Weights of a small segmentation model.
Data: trained on analogue clock faces, 195000 training examples, 1.7 epochs.
Rows from block 7 of the encoder of a small segmentation model, named by matrix and row number. Rows with one number belong to one neuron. Each number is 500 + 25 x the weight over its row's rms, rounded and kept within 0 to 999. All counts start at 0. Numbers have three digits each.
Before each neuron's rows are labels from the 100 images, of 14976, where the neuron reaches its highest value: "lies over" is the class under the peak. Only what is clearly more common there than usual is listed. The data: analogue clock faces. In brackets: how many of the 100, against the usual share in percent.
# fc1: MLP up (encoder.blocks.7.mlp.fc1.weight, 640x160), inputs 0-159
# fc2: MLP down (encoder.blocks.7.mlp.fc2.weight, 160x640, transposed), outputs 0-159

lies over: backdrop (82 vs 50.2)
fc1.347:498504496481457491512525526522517501486512469482420506427484505493528513479512522473499495467498504490488532506547466495514487493486495432446465483533517511505492518494521480535456470467502497503494528495510514507482532494472494526548497481525492527472501471517489515493476548500489489499456488512506548516485500474542534497465520544534515528512518502482473483449496527487504454552476522499506536513449472522488526495505503465507458519473525486545495523498511524514472518489518500
fc2.347:466521488468497505511496510477501502461506488468484506482492459528486498513489504509550481494460497483465521503539500496520469497498511518488487466514463485442502504515505464497512519508477453482439460500505467500483489522459479462535430533504501515501485455474486512458493475510558508477525478519492535477520476461472498498506528524523519520479545526461473458476492499493478535520475486482442488526514500509499505478503521521506510535521533503575505505470492495510523515491477443

lies over: backdrop (92 vs 50.2)
fc1.438:481529520518470564524486491473531467488494491497503488482487523477505525492523442526470495504517492496494447484526460475457518493498524517431528467517530490517504497498473477502472489504487543517498513489511451516498512484467462489437480445494503470497485494496470546506517488490505485494486475506516497461515508505495545523536492484507523494467507475492550479459517499499515492536488473455491511537532487492484548554524511487455506537515497518527521532495484526444494541514500507
fc2.438:476509496545453535506519501512538505511462458498525502452549498479514466522501444516482514450518489506522541522495462525525464516465523486499525504550468476509468480476479504498499478498496443498472528493524441502535521493499522503521508521471505463522505534493499490538519501497498476495535458495466496492484537512523548525517503457466501519488491481492504486506496467478506441456494506530542501496540478457489504481501494542469487498518522507495514518561481495511524506496518535

lies over: case (38 vs 2.3)
fc1.512:512482468518515497508496486533490527485476509476497494537486504490538527496477493524507472509473457478491473527517476525532480499475516452503494531511553515502494530505500479475473526504471436503530512507503524484516510527527503531521520536491455517498483510455484480536545482500526566494467485528494475464533527482476525491537499501454523496499523531526514551465460466519523517532480471503461506470495442492475534517492446497483505505520517446499508494462511495462499500502459514
fc2.512:475505498524448491481513494510508480465438509527481496528513555472513498498474491512476539500508511522487462488511491518485454490517508509496469503487541545504542513512490505502530516498523507467575475495445499479488479458488531485488509517481491523493469516501523503520491472505501494517489544436487501508523568539521507484487487469506487485512503507503508450488491450492510469521547473529497457511485487503506500481533484579504522507508507482479446456520500486496450487491493485

lies over: case (28 vs 2.3)
fc1.77:494502454493536497500491509494501507488497434492519525461492484530514527473534515485466480538526517519489484476466537486526495460511505489495514510498528475515461521555507522489526482446483541526489522467518483472476508497514491485482480508468511502519523502487546492553465515547531515527467510547517486434493438505515452519498515523527560494517481528498500495522488446474518476495468508493504502535517487507461517490516517493531485467538472476528510510478517498485451506497500484
fc2.77:513509475526536488490479494519518467509491482527486503495492493428538500487518559499505456534524497517461500487518512484502497502555465513527518506519489498489500489543556483513490472511460465537558543498468530514476518494511462546482470466549536484531498476486518455442487484526489506543515503462500471493516522499501518525493509500534514482511515475519493510531497525523518487474557510472509460489532494469511486466464469496504518513517496484515550474495524489474514498475521481

lies over: face (79 vs 47)
fc1.73:523532508489507487491450515465499557485502482451482497475500514491516531526506514463483516490483506463488553505502484483475498512509491494491467474509515526520472497518511486457493541510504475502540522493502463508500445490541547524469481456525479490527505470505526517552499534510474517496540495560460490500489499528502481484500462484540497530522492533466488539480527497552490487509471501531504501545480522525478488470494547499466526470461505475480474490558510492475503540533476510
fc2.73:498484519491475524491513552500524515494486494479481511484465525487505491509515499494493495481460507481532486492461538480464455502533511475471534477472505531493527474499529520502472496440490501548495537502519564487464464557528466515477451550483518505532490498482431528534539504490511477499513494482486525483480512498494499514485488454479487467528525498478513518471501481529479531514526475473501529498519513497522544477461519528468461474467490500491507478506523498493465532469452468

lies over: backdrop (79 vs 50.2)
fc1.538:438500506554509518493501492491490533478466508540518492508516474500493515486475468511514449492518459513444582498539484450512506515529529544470551522530508533492489473554510491477478513478505511466499451505496474473465490499462480458451487492505498483494517505457504530496509494510501544505508520514504483548493475490479508503472479532465499531465505509481516511470465531510459525511502491435464492546489502509490497532504509510542512476494525500497485510494508503520503484519487492
fc2.538:513528478526524524500470482536517473487507510447487477501499505470493492514506483512506528481485515524504539514477490518474483500518511497523536512552473477500487543520494506530502480481510464443484509491477479467466521500511510527514543497480553527495521491468555518554492493497503442468474490488509460515524489474507508472487461515447497520513470491529513479499537479564533465501488530527514493496571495513469498465480489452504506491441521523512546517497513492513490503541512472

lies over: face (80 vs 47)
fc1.74:509537522509537485534491533524513475485461494506526451470488474490444526503458494519528494467488496519507476489529496478498518506465534509521543493516496491482508491494531484527497504488532476510504466470507420462565516482503484519523518505487548520492513504501501496517497539526471487517523463472504503456477533527530535500534503507519527491532473538494509526504532510503570489511498498495495483460493455505509487470481528484509498481469535440493516489478516478467478550534482476
fc2.74:527484526473531464511474462542473508494498518506470533533497554518501504454499512518490480522466490482500478448483493535510497491499506504479495469472487508534509442531538512470498543521469543522561483519483546454503507517500502501535503501508485487543485493516498465484495497555493508519515494478469493491449477479528514487502458495507533490477529546517509496481451495477487492494466437478512478449458494490528522513498463514515496526486473509479486530510456522496514517542509505

lies over: backdrop (98 vs 50.2)
fc1.507:481494529522513503495477496491534466494491484521495517497486513515452439470521499481506443484478505458440500498537538467483556506507468486486491481534531472462531533511470521534494476514537509512505519489493502451463517517508536540515476481533496490512477511549467480503515463518509487507491520534499510494520557489542473475516483519500488477531494440526470529503502506498525479516482530546489502495507464516483503532533513517523495520477528497510478463511480536518526467522453465
fc2.507:505495458488461534486526518491500476488467517521470516441487477522463527515513500513471518488502463515515512484520480507478435516495500546488513461485498503464497501461458524501501495517509497550520536503499503533490482515506472487439472536516501501528497498501514482490507482479532486451501522467458403529498536502491514458508497498494474521482452506500502492523498480518481496509507511549530465508488538499507469499478527512483542516485469504480484498546476474560488516473537511

lies over: face (74 vs 47)
fc1.519:517484515463527525473497539498471506501457490457507504463496466470501499527468471524556533525500457493507498536511491499498539526499503459510482491523512529488495484486468505530486482545484494490496511548496491516506546459502491467458482506494507512487497517490562486526517472483498496487496530517483502488488463542482512484493477483498503453490542501430486494490480506442549493501506506504478501518531524500555508494517514500497525568542551514492503518538490431501485478480503509
fc2.519:532490476550480485519530491483481471531466474523496466516499539482495474506522531452510473482479511495489497438530459508444482509486506540523493532535518520515500479522511520474515469495518491508553476448503499503460468503519472479488571479504460527514490509520501507463536508452487467493490507488536532471536518529525469516485515464473505525487463513529489528482471487512473472472508552479525475503455507510499520448509506480495526482520499510507465473501468503511481519521523497

lies over: backdrop (86 vs 50.2)
fc1.445:544537484500480493528557507509515514531475500483527502510510525496510487517528447472472515515467550476445499524487515494463529509504502532508463523509508476496461496507471563519498534533536518515512546500477518464526498490486469523528511483506489493518518502509448483478497534442517487444485478500479497491486515466553481493517507555476496494518511507508511532532515512489490498532514442478516471502505529473480491526560482497489486466495500519512512457493487503521514547497457465
fc2.445:496495477503449518523526475496498504464477488516510543492490484532540506500508505547557507505440472459511491475505520474508471511504474549493522491542451461509478508513512471488489476482487499540470464534477495516469492512510477487437533498496527531469498532466462491489518511509511530519491526504501543488540461501484497484525549466511507482496477537481482476458494457500493521513480474488538510501539473546504502523498521519511443442496486495500508488485505473510499530447485501

lies over: case (39 vs 2.3)
fc1.0:517502464490474540513517462484555490549487522526488557524509514466482523511529497540521540494525482526494500546517531489485498510475508494542537519505544493505517505531508510486506506526486501502499546481510518538466485551468488488488485490477478436543493473529477494467516504517480506522516536549484506488498492519472505478438500468485485475510526510470519514546488499510499507510488469511483509484491503512470563493503485476516469477528518470488484488478501459452486466484433487
fc2.0:491468510500518477464505445514496499496510465474482528491506489514486497548482523442526468518522506473498521489514565502499458533461476467531482482502521496510501479495508472547520497514528447473505474518554490476516481522454537461520524506516516434559489507500473477510477513508476505481489488548444484494525472487530491493510538520492522508486489465489469503506529502500501478462455490507522489502460490491513511521473455527484488532464525501484490531473473504504538514460509510

lies over: case (41 vs 2.3)
fc1.462:490537539500500552567505507498497502495498532491520463526555522498490503462470497518512480536469516497496535491507496510542520472492495430489504464474488511478463520489509517509494496486455513521459510516527480508482510497553512533508522519506494472527454474457457447568480527488501521529503542516499525483511514511498505478481489500474532505500536512461489474500506480488542512528483491497503467499532487481474532494475481487538476504511522505497508530522533514490547439471467490
fc2.462:480488506504511475538502456479509450529487508496499501502455471433507507508460489449498411481469481505483550456480535516492458503511532482474499451471499513511499474494491497490539473516498478495528509527507514543468538508489509536503456550501488521515502489509498496542474566533519514513509500490501499475480515467546478543506523502465506453509527506463511505531520515491483468482484526498498504491491504495506537519497495503512508476479503463480499501505524520518531486509444462

lies over: case (32 vs 2.3)
fc1.7:491526497486480520450509504460535534480504497524525496474530550485502510479488472485489466491482514462485494532507467498456517524521486491477509502553477472503479526512466507485488524523498508452536514534511557458472527505483473506500440483511455509495503494564502534547494498546547494509500502470492483518522531462497494544498460499507473505473495501551526480507477490456477498526483476474476513506506484545498502518460508435501472489474517472512486513489479491546503499487527520
fc2.7:499440536518521523519513493494525543465511504510460510472537516472537499513504455500479535492519515491518525465479477536458510490467547505484521525502529489508480495465577519468481508497474486515529494491525515499471498478504520502528532453516480523489529483499474478484532484482461480497476491519497475516527503478499512529474501457532507494457553504532494501501490479457457473497471487515493526535455520493444491440532507519486515497507476539479490456485472515535502480504519515

lies over: backdrop (87 vs 50.2)
fc1.548:474491481515483482479545480486484587480496502464490505486470447530529471489519499460532491489503532534470523457457464472495520504480525522479503510531477464483524486516481519516499527548467483527457447460506520537508509487468537497518499534467510510516498527496505482522486526472476524540516474518526459497471500443508494518520509532513513471492502503478492525503508547499504502506455506493513483495508502503512547531535481469497498552514495503496455485483502500533509458458472492
fc2.548:525526500499510502500474486526499453519473520502493461460502530451511515535503475498488499511504527446491533524477461520499464511516508491511504473500482460559482510476533491467496461530489469468481499479474478515475519502510504486486496490540484504504445511495531540513547491517542504453516511530475466457498523563490514515470525525486483505491498519462513481516505520462471479499538516482533478579520493493523516490471571519534502482479492504528507475520527515502471489512481500

lies over: case (27 vs 2.3)
fc1.451:485501514508517526529532502470510496467511506509504494473485482532494546461513456549527510536504503471544510528461487448505488515525511506436533466550497495525541539498484465531512472509512527478536515515534488492483485492516520524508522508462503500474528528468480497508458528509516486532496503531509496461501501488490498533497528504499524558535451465482479544483501513509504524509526496468484476486498529469536526465506516502507499450501508525547565498494475481501465507498500552
fc2.451:523518542452461539520510481496450517522471530497511512479535485538489477482493516564507508486500501478520505508509532475493502456481488512492517465507499513581480502476464493517469503511482476515514489502525482477486448520541451434480467496518542494518487457521508519506501499470531515500521527464523496481476532486532543500465530488512514487478503498517457469488502514506507505486470488487500506496513532540508521491478500505542502524512427493472490551522484486488455471495484508

lies over: face (79 vs 47)
fc1.61:498513540536475521509508472483505494501497459530519490501541521493503491501491452519467451460514527551498509486491481448534499500543516510512472485496500500455514519500534526479525481518535510467497497527539453502475502496504498473509430477537471495490474463522543543530499506517467538496477510518471548513501507506503510524490480530448536465437502475523499507519488503457488534477499466463500488539522529484455479518515486518474518496501481490501491481460538521513489515474482514
fc2.61:512526487464515455503513501493488497456513527521494548523532470496473488490514510504486498499483493458449515520501516491522515476483495539532488544488521487499487506449490510492530523503517497490493468507544518517545492495512515506568480521514487511542496534506509565494518480478512510506457522469476494473518521519507481541493454482497494518504511494535468532472458477515473486527541505469452540482518519452505495517483446478532510450471447488537524492513528502487487466458509506

lies over: case (43 vs 2.3)
fc1.263:549490453477555509514507503496556513480479513497548477464464459492513481549540510479508490509519540512493485502447491523459515497460515508536494521500509503509502467502538500486554509517478472492509527510474487499467540497500509503526474501533449486487540482504499460498524513494525511489491496516529490503527497460474457519484519512483517500463479472501479437506488469494482473577508517453492519454506502483514536549532516484496506522519497506521527490509467479479513505529532484
fc2.263:468518501486478479525466524472484528549487524504477489488525504518481554526493524508482483499520540548455522466442495514529502524490521523537486458517488522509477500507538469516482494511568535478476486516531508502425508439513494530488494513547493518533469505500470520493521511477521466550490511521515486523486489457498500537506504486495547465526489485469483472470534506472506523498483535484467475502455534493470495524510490482516525515501510506485485507523509483455531494477517491

lies over: case (49 vs 2.3)
fc1.387:487480543485533501546518487468463516462458522424473506482490506471521528518513496510497522537502453499491514536507503472501482479520493483537530485514472521485522549525531515521477543488520532444493535484510509492497498492480479542473507471478483506469479523464510483539508517490491507491517513485549541505528507533546499500476496498516454490508531490509528478500451490528518484524517449489484457493537487503500475545488473453557468474524522512495495507499513510501509543517524511
fc2.387:463491518478476501524507465487486484519493500477487494518499477475490457496513474484526463517523499526486533468496466476503512541486540457554491497519494522497527462522545503505502476530491509465579535487518535511488526510460483510475531507482527523467486518493492524508504499495498527481460551436531513502497506484566529498516510481474497515524474526510522471474548468487490526531466529479531495478457522499512516471529495507508503485496548552479540499477521482496490495533493459

lies over: case (44 vs 2.3)
fc1.279:521490531505482484492513535463515505454490506489492466517523528494535484460546454503472457538547509484524505525465484509466520502498520437519500489468509515508512493488484468489491452495467512431473555528518468491447506513504499529500521541499499500506500515552511492497485483538509504539513519526542491495508494479525495474498475473527463520496516486492457478513514536486501507489531487518490505472501466538469530517534555487506497458494523513517503478513542500520567473512498500
fc2.279:520485507521487504455519507510489511499519512513480535496497448497532503513499521531465491503515478513491514550498492482506525436505500530497461474521501539495477482479488474494521490478506467461464462472517481486515472488476475498501517470516474517466539503508488474488490489472544490514483511489484555513523466521482475492530502485495465535507525519533465485498480504506495460472479519486500501526469517576470515521494484510507517513464437499482539484466446519501525446453551554

lies over: case (42 vs 2.3)
fc1.215:509483485509521527499473581498456546544505478538512488497493479512538440456465516531499491485501519491492519471501515508514490509518510504500494469533474503458494516481510520512491531515487476465517527478512494498493500531519528516537498484503504471483491466497522491481480545453508527494527522476536498454509524519489504502492525484514506548508531539510502487528512511472460479520512487495481512524478496522438539496528459498518484466456538455485494503479511457508542494583489504
fc2.215:517508548495507520508515538482535514503514462495489509526486501496529449470481493474523468511501462502472478459488484465539503514545481500505528512516513505441450456555526513474464506485507486474526510525501465534482464482510507494528494511482539514486534494482502521484510510452486463492491464487542459521486471483443484484522508499503526496499517466536538518492489526511471531513498469508503554469478501539466517472473522485533488545519477518464482490548467467475492500488511485

lies over: backdrop (93 vs 50.2)
fc1.327:546499529463502484491548494495500484472500500505483474502513491532491475494504494525471518496517524485503516531495523465517511486454486487506474468539503526535496528488546525533480484520534489516487448499507475524479507530490446508465465525511461469484549473516509489500536502429505534522493493486512500474513457475504485468525471483480537468521525509558514503512518512490521524513465511475465504446525466475526532473522520486472468524506471473515479496478522439470479479536477512
fc2.327:488450504483526489513524505522507528526517515511535524510493522453514479494550467476464508516540495496498490508513481524491496549481470502494528495517492512484550484507549500471566510506554518490514494445504481505485499511482492556469492522492484489504474533478468496524474534476456479466546512418536510524501516478518506525514464525493477437503468503488467509522491478493528503502542482516502483530495472532511458522490496506489473513507473518460499475479526514470532499495528519

lies over: backdrop (84 vs 50.2)
fc1.105:459507502496529500502483489483486490494472543511517506462469521513523495505509528534493450531492500441452540504509501509503476583481499492523490548480531505558485520479449516513466479512525460495486530479526484505488534468497556511479465487439510478503498486511509489536523473516522475469515491491503514465513496535536505485514483510496516515560482468517488526490514458469479496492480517513490515502459494525457500561499515503491483503515481524520524470488516504536522531504457481
fc2.105:522507478487515499543527466536519458523486500542506485512512516483489479491495490518556521489505478501472514509484489463490522491489500495521533481458514478487548485475501502558517489465510486490483504477478484504537499524471512525454506525491508510483492489475508504484490482444542531483563499484546465512529516485513529508462533484470516457522471484508556452540500484518501503491492485472497488516505483479486569493515447508546521475547519458442514505487513532527503475477500502

lies over: case (27 vs 2.3)
fc1.235:548510529479477525556525499497469480514549488488505530531490482506487535502503495487527515492508533490474476500485470486527504515546481496524514505520531500490486502502500530484508495437515511497494482526528482477465554539504522497476464535499463502508509505505481533446523549539506519459485470489519503476489499475512459500514455474491472542493477477477509480493511475502530507529516512514468537519494443526525495491498475497506537483500548509577507551467481465502506506496546465
fc2.235:487504517473559436546551531480514505513498499529503510530512489467498482536466462561457502514485505504491502539511495499511496452508525501537486517477505495506490489516494467491461532515520490502537532485526429505521527519550516453524506500504481540507520512510494527499512513529502481490522494499498467524499505501540507556477516502491491498533502474438479471493520525488533503503520532524507482504511505448505536533487506484465551523504503479457495541491502438480503511512484499

lies over: face (95 vs 47)
fc1.391:499485481497504487479503526500527504496493482474455478516447545530487472505478481532503557454497514473486540480542490446479494513483492504527528502494494524493518510523479513505513517498497522473464484476503429503481520494518529477500471497476519527578511472532497470496518475495445473501531497514514522497512520494493500537485491508508502467466479505493473528473530503450552556468478457483468517519490465506520509518486556492502462464543515496516535517530514493474516515522486510
fc2.391:475465522553469489545506532486549487480508495531502499492492490511457486533501501564492530483483488497497467511510479490466473490498430514506513520518545520504476520461476517476548524498445506510468490534479521492480518472460504516486533454464523514489546536515515524498465506466481503512507481526493515475524486521520472510494545479497487499521516498481503484478541501485498507500427528503515531478493506515494484502495535524501480480483511579528496480509499530507527496491452541

lies over: case (41 vs 2.3)
fc1.232:472492550512494480506518475532476529499512496503499490457446521529501477508533440520486482509545471488487487534522529458485507534482532512471495488538509461512479502518518525455479509515472485486523530480511494511484508528465497525516488495495475569496573478485501549495495461538509475520503445514526490441497518469486463494507484464517446500480524521494506484506526498509523490511506496487505503507561525524486500497538468450497501480532526508485463504491489503499512452508500471
fc2.232:491503470465524494469498504515515529537541508510460486456537473510486478499504504531507528488529517529448478487534539504517519517492502488492502454514502540549473509522499460461484467494515531473477526480543502494464502501525534513514560478544506516435487506507479533493483495485439527443523469505512513476522513521508544468500496505484486515499503489514512495499492514476511532546512520508510525515532519486464495488509461553458508516546524476514500488492449534503495481495537501

lies over: case (31 vs 2.3)
fc1.219:544502564506524482499483502506490480562499457467495491499486493522507471488494471510507486528495501484523450455531461532516558530513482513503500526546537509511486504500483480536498505515440478465494480482526509506486519455473497550490511524486452489506483488533466518484504475504518500456482487512514513496491533483498516512562484520515497477517563511498507458519510513499507470479482476508526489514527502450518517513525519467503451448520491480544514531462497514496533476537513495
fc2.219:495511515513499488535486541566476489464520450540517503500494490474460506463517521525517516503521501477511497493475445510535473553471508512488518512514516491547513502531515491497461501510475507524482480497488452525526547495458484521509520514475500530477483486489492491499547549483501503512488439476496500502536503501508509525540479498489498477513544523510482533462477503472476483500471530493528532510537498497496526524472478496533504490537503524513464463530556460507506532516541564

lies over: case (35 vs 2.3)
fc1.510:484502485507500503508506477467480507514513490435493514483509545521515449483483520521508496507518518507494485562473480491477467518492476502486476491462465471529482521471480527480483507475519505521500523530509523547471492509457479500543531485461494512470533452490488519508513528515468495553495502572534520497505497499510474523523481490521512490527499504467495485524482536460486555478461491507510464525502441532516514479484536498500501507466531492525528567524479475478481460494475535
fc2.510:501484521487526507507494509515525461519509492499488516487494477538496492467485504472469469434496468541476512512489475516454500520459508517505501476472473538503509512503522473471511477487459485501485486503562532533459503479572493508486484490526489527498484507524469450483516504494468510453516467478466477503486511514478505485483503508523491527494482528465544441501522493544493512502467510487541584517515485486533499492509516516423514510509505493522514465506535509482455511494475502

lies over: backdrop (87 vs 50.2)
fc1.388:492526517495572533479489506544474480470470526463471483501510466489481494493534470497504490505478495460532528523488486517493522487479483497484526524528514447510519476505504482528458496454498518487501496477517510514538489528480529469503493548450502469509518531484535515486515495516555511537513471509534426470492466497491512501548516543486545527485488502504521533512511516474507497471477498537489526489501509495483520534477486443484499461464511484519475488501480513478470534526530548
fc2.388:507515456507494513453513547481520496508469491460499496512518502544502499482488505528482471474471504492469510503505484530508507452560490508473513468542497480471467466520520516479502468495504463524499480523512518556502479466504527505512494530535494516519475481491560521478473477514520499484497477421512505511531506496549528471442495505477521486497458496489547448505483496491518536461500488453530494510539488499519479508501522493518557539488479503532489472508469483485452515499496483

lies over: case (29 vs 2.3)
fc1.492:535460511497478487509492515467508511542537485452522503510453511473499467487436498529519544509482452522493522505468482529502458510523531471517471525527482502498518480504499508526486509508494516537532535511467484513464515516523462508524480526483502550476527507481502496504515486480559479498514525527560473491464499504461534566483509452472480483505504488515439517478501499477488499542519531490479480527505480486525527486487516490516451496465497475533515467509477488494515459529497501
fc2.492:475499521477494524558507464503531509502503515493491520519543498519463487491502463503518489491514510514502494525508450511488514507533508562498497491524502512534497493529498511465454423500473478494493489510488464489462453477496512473499483522511549514517507486518542463484496483486515531475490502438501518482495517487469454497517496515505522459532500522462493521534504505508519515496456511452550508508500554469487479497485565514535490564477493493466513520479499526493476492472547480

lies over: case (40 vs 2.3)
fc1.597:487515484498491507484492547499541530464530482502513486493480481495501485494484506486525552501544468529458470530475505543479493459522495491507551546572488524492448477537512522529483515508474490470497482546505477473494455449531525527503506457497494518521512483486497519511481500498522502487476519518511503476552469474494473475524520479514509485506528497540521542485473495484502528461483500512482490537507446513470480502541480506511513500456531513564500480478521528470472471488492516
fc2.597:447460483502501504530505460497497480543518524510514478495505522499502538493521517523503480550502526552503458484475470494476471548508473541509486496532505517483453454503537489514515489485519502493522473518448522483516515515488497485469488490489531493469538524531500544509544488418467492505540492454489493511479522496554523495520487512484514498465501525562471519479508505526520527533520491514514503522484507516514512470459521507498468484532530536493510527473483486531522458474482520

lies over: case (30 vs 2.3)
fc1.425:503523512515513505473498516527537473483493505504492514494504489472476485524512511473562517499531497514473479516502488538525540493521497485487479490528506493447487498502535483507503500528526532527436502479525474504524470465495490499555496547516490499508505458445518529558494503509505549459491524540464516518448508486456521544495516498483495490503453517469531481489493520507488509521489504519478514475526507502494508468516534496505409480514494462540526530496470494490506444529473499
fc2.425:464498507461507530548507491465554508495532447491445492489509502466548530481472504470527532479439545477500517461456529500457468504506490513468518474514501557480501478527486495501466532527506494486505477536490515488482526489522538476502522510484516506473464527512518495505490495517500497528547501512476532476524485483550481511500517509479505527513529478514478480509465456462537498511516487430497492541515490469504495489486483533506533523471502472468468534485498497481501521514489475

lies over: case (25 vs 2.3)
fc1.262:498500494489478534467490480493482482529502506436521534498505511491542476493510533481514518491530490494507442531567497515518494525496492469479523491528550459486480500484516508499480490527510484485495504508494472482486509495451518478478454500506494485510500495504498507504520498550489542516549538494494488510523463498482496529506470510534455501460529506496540456497475507543571515491466505500462473513494484496518515536528484430468461498546549479510494513492508446503498462525503479
fc2.262:460452477466481474463483478535475515518543459500473498453475499515489490451452505534503486442528481527504516518465458486450486525485514485526476510509497551479523457491499528508502532508496476499491516529498488486512494502522529486476539490504506483470510487472539459462505496480529436525496509476550447485502502462500509480497509494513478533512492487496480469499523488457501528490494445535499547511521510497455536507464469504496521510479529495467500502466536496508490487520512507

lies over: case (51 vs 2.3)
fc1.441:529521489455493514494469513495488500480499507456522538471498486533521523492540478481491495509517510463505500538497505506475474487538550485547475504535495456462475499522502499518522493502507510480508526457505517474476468495473541510469524511485470531528546498532489518459476505525479532461495506539536463523525494486494447507510468507518511447489468520528510478542495476474474472493534474530534460454490490488536520519516508527491468448519526498487527499480523472479479478532454528
fc2.441:521505525494520523514476492525458517527494524517486485511461538508556519514451547519475482497521499526491528512496495479487497511459512455543517516527546524494526453487511506483455556478517510462466508482561477499504548522517489464519532463496506515476521452514478497488486516529478520529532505503500494545507472479504539526528482477509521507494500504487492462506539487458479534500484478517519515517488508536526519487507454515520477458505493513444539522511485498519499479491557504

lies over: backdrop (90 vs 50.2)
fc1.30:508515513520509542520485474485479498527484515516501487484477466506499505485489494524487511463533416505485517488555555441502539488446505485478468449508459518500468491528554516508478468493534509510521537480503476510487500477482502453498480492566512476506488517502496483507457507518506518520479510520466488465483505507539515481460518495473489485502511489500516495496494509468515548531521501537499516536495512496490482536523499516463489510526526457497452558503528531490447495504472514
fc2.30:475523473473538502480521535528494521503502501469526522483507549520458510486499496533514523523511520539470462526539528463502524490466470460482470514496514510502522482494508538555491460484518544513512472537504519513457462449508513537492508506485491499461483506517487509527521480491521524519494458459508487501534510478490484457501513421486480499457520546506496488496540536547508528512469519532499480446480527507464509487497480505507524469486488504501503510529448489483515485463494488